config.toml
color_jitter = 0.1
moe_every = 1
beta1 = 0.9
precondition_frequency = 32
batch_size = 512
Rows from block 7 of a small image classifier, named by matrix and row number. Rows with one number within an expert belong to one neuron, the router's apart. Each number is 128 + 24 x the weight over its row's rms, rounded and kept within 0 to 255. All counts start at 0. Numbers have three digits each.
After each expert's rows are labels from the 100 images, of 14848, where the router gives the expert most weight on average: "top examples" is what is common among them; "lies over" is the class under the peak. Only what is clearly more common there than usual is listed. The data: drawn branching plants. In brackets: how many of the 100.
# router: router (model.blocks.7.mlp.router.weight, 64x192, trained with AdamW), inputs 0-95
# up: expert up (model.blocks.7.mlp.up, 64x48x192), inputs 0-95
# down: expert down (model.blocks.7.mlp.down, 64x192x48, transposed), outputs 0-95

# expert 44
router.44:149081165124093144149159115148140155126134137150113127133156151136128143133141123149115128158156105134169133127142145130148112153139165159107170152092089099188140125141123115149127121147114138118115149163127174089193117161128121130154148149120152141157158119118104091130121152125122150120
up.0:147117132124143156148127148136155108130119151146120110120106134149181133135144115180153137135144118137119145112162145122153153120153115106167103157120146135106088083121144189083112164130110142142088162111159173097138115169135144137136176131095139162124123134109100103149180127124127140129
down.0:136139124155134128084138183168127137123115117141123120128146104113117106114076158109155150132104153152115118158140160183100133150116130132143149123087140119146135157150117095136116110108116113134122154150141132135143158159133103144091176145140144107103128140089164161152087123139132097164
top examples: two-way forks (89); drooping (75)
lies over: foliage (57)

# expert 18
router.18:141092127102157150159109149093145106135129149101109144170091126137146161147162153108099147100157141120127163128047154129109100095143136126142147089109120142146131127128141100111155122127123163131138108164152107148145157142129171125132141174154162119135126150119113151125129147097124141120
up.8:105115098110124187113165104142132138128109143129169098091144106099152125118159131140128128146101112087175123179124096152179146134128174129089080148123130122114116190110146134114102168131125145126127151130149127150132127145152131150146114114122158092133149130127111151137165147124159117152
down.8:110132155158181118098127156104124123122112107152090105171146141161164121144119107121114096107155111162108145098091139106136123146151101124182125104131117143149142133168123143161192114115100074103106151143125095103148088167152124098139144111091101129130101102127088113138094097148107140125
top examples: leaning right (79)
lies over: ground (99)

# expert 39
router.39:154140109102125144137112133091110126117121127161171158099108118062103147090167137118176147099109146095128132138102190135127131127153152133158148119160141138113158106106128132085100126129090195142166139138088126147154112110118115154129115143124160163173093131108141121148147146106136116090
up.3:114139195144107112134103121141118108114141109096188133140148153142128172093169165115143161118140106149133140120160127132118095133113155150140142176119125150105128121118103138113184137161118104116084149139118080178181160092142150124164129123138126116117062103132149051127111110163144140125
down.3:105103092110129145157141103115163090092179167147117101119139110159184131149111107152129165157134134128139119125090187153136098111089124117150124083145156113149118161106121123122091172112134127106099132155140177116136122142110159113143119148129111117108118108163128120123081121135133127168
top examples: drooping (43); autumn leaves (42); leaning left (38)
lies over: ground (35); foliage (30)

# expert 58
router.58:166101169102126093114096116114111101114147115121124145077144135132083148144158114106130147147139082102128126126133083102120134115160139130129121167153111152107098075139112108139108103148158121093081119188150143174130152125180154139154162147128157124155151147097164116105120124083122110098
up.0:084124123153137163134102136147141120147118145135120175136109115117114129113138140149152163166142119135110119135114117124121107163113128121103111168118144164146163116100100110110126110120127124086128099145143128123087120119150135105106138187126162111104126125154106132126090130106108118148
down.0:134156093127143105155189137125128139150104112128116163160118119100138126111116122133110129102144107081096104149158102160115107085162110150091118158148174138116131134109146114175137169136176148125140109148150115187106117082162099108103135079118136073101137078113104111117117106145111146155
top examples: wide (77); autumn leaves (51)
lies over: foliage (71)

# expert 24
router.24:124102145100152117150125154131086140132158141140138110108165137131103124146124088140118140115136174133160143167161095174127127083179160091121160150115111144134136138138145134128098140107134154131165131128094110133125129162155183158129150121115167151098142136132175152122196145083105110111
up.0:107109131168126086074161166123175108161117111082119131102115125107120090112083135119109135125145140117129150150151139145150109170108137117129097132098147105139162149128120134082071133126127157151133172142126142091112166139147129140123128124093130101123120112171099086131111088117128104137
down.0:132127104141105153167150149129114142117126109111120107127093096172142180108146116132112101123087140078139109119098089143124145095143118090113142123134124137111137112127138093151130070096137163117163155128120105101175130093132128130108092143108169159124099133117161146168162147158152148089
top examples: drooping (98)
lies over: ground (94)

# expert 33
router.33:132091133112153128075116130134131123101134105177114121174112132126105151134146144140160140151090116149138119099102160138116119155136166118112146112156195135105114136086125137078106151112103105111163146134101105141156137168102135135100104101142144157096130101100092175145136157135128108178
up.3:113173101125119126149121114094124122112118108140143147137141119103139127154127144134108145105113119117182106159098116173107125096123131084122127149161121170160118110174138135104140150122146138146082169117170174149145142119094146093140171132139101175138150168165145127107109126120140093127
down.3:116157108104142078165126116133079117107104112155107124121154129101151126147167133133124147175155130147101122140148124147068115133115129169123127142156121115113130128177155107106136168171126116115072143116148101125169140122074141097139133146139150046148141150137159113124101154169149137154
top examples: narrow (42)
lies over: wood (34)

# expert 12
router.12:158153105103106136116109163097112132091085123130145145131107148160122139128135143139132124103111149138132090171119120152111093095174120137124113153148102167165137144122108102114134106080122146159133133118185093164101108125140153148091135129127178143166142133141123149129127152161127130133
up.3:080148151132129105134099142113152148150173120154118160117123069160167141102092161163152164158111096139133099158137109138144124161138141138090137156135115125142117154127150124161086140150127110136141095115157128123145141153155115111157129121112114151109116122044106100109143141140122151125
down.3:132132094151153141093187149122149094138161143145121131165128103135174123142136101110125115120131117139141146117066159129105128144114154118160097136161134110131110124101135151135141100107123131110149114121123123068161161151104172141125115177083119164061129135149161133110102142075131135147
top examples: narrow (56)
lies over: wood (27); foliage (27)

# expert 31
router.31:171124109132147071139110108148116144111136157103137143126118127141141159124135136152159128100134121163109166120135106158124125102107120155132112115122138174114123081129180125166129097142110115119154116124125118117114142101132141086133145153174137121079158136085130138131070147090118106132
up.0:103178112142128134110121126150141076136116195115133160105104119114119132161135142115133144118135123154113154101135141091160163148091136136135140108147173099154151132138119107098134110077092119131137113106109089112100147132129134149158117131114139127098102132134093137108163172125147143157
down.0:135109126088142147115130118124143116111110091122147076142114090116152161098086124144108131127104146137129089119126091221094143156139150138132088113152101156122136098129109125081151141148123075137137098117137124099144139084143139151121100116123134131073107154123109134134114148124141161170
top examples: spreading (71); autumn leaves (49)
lies over: foliage (71)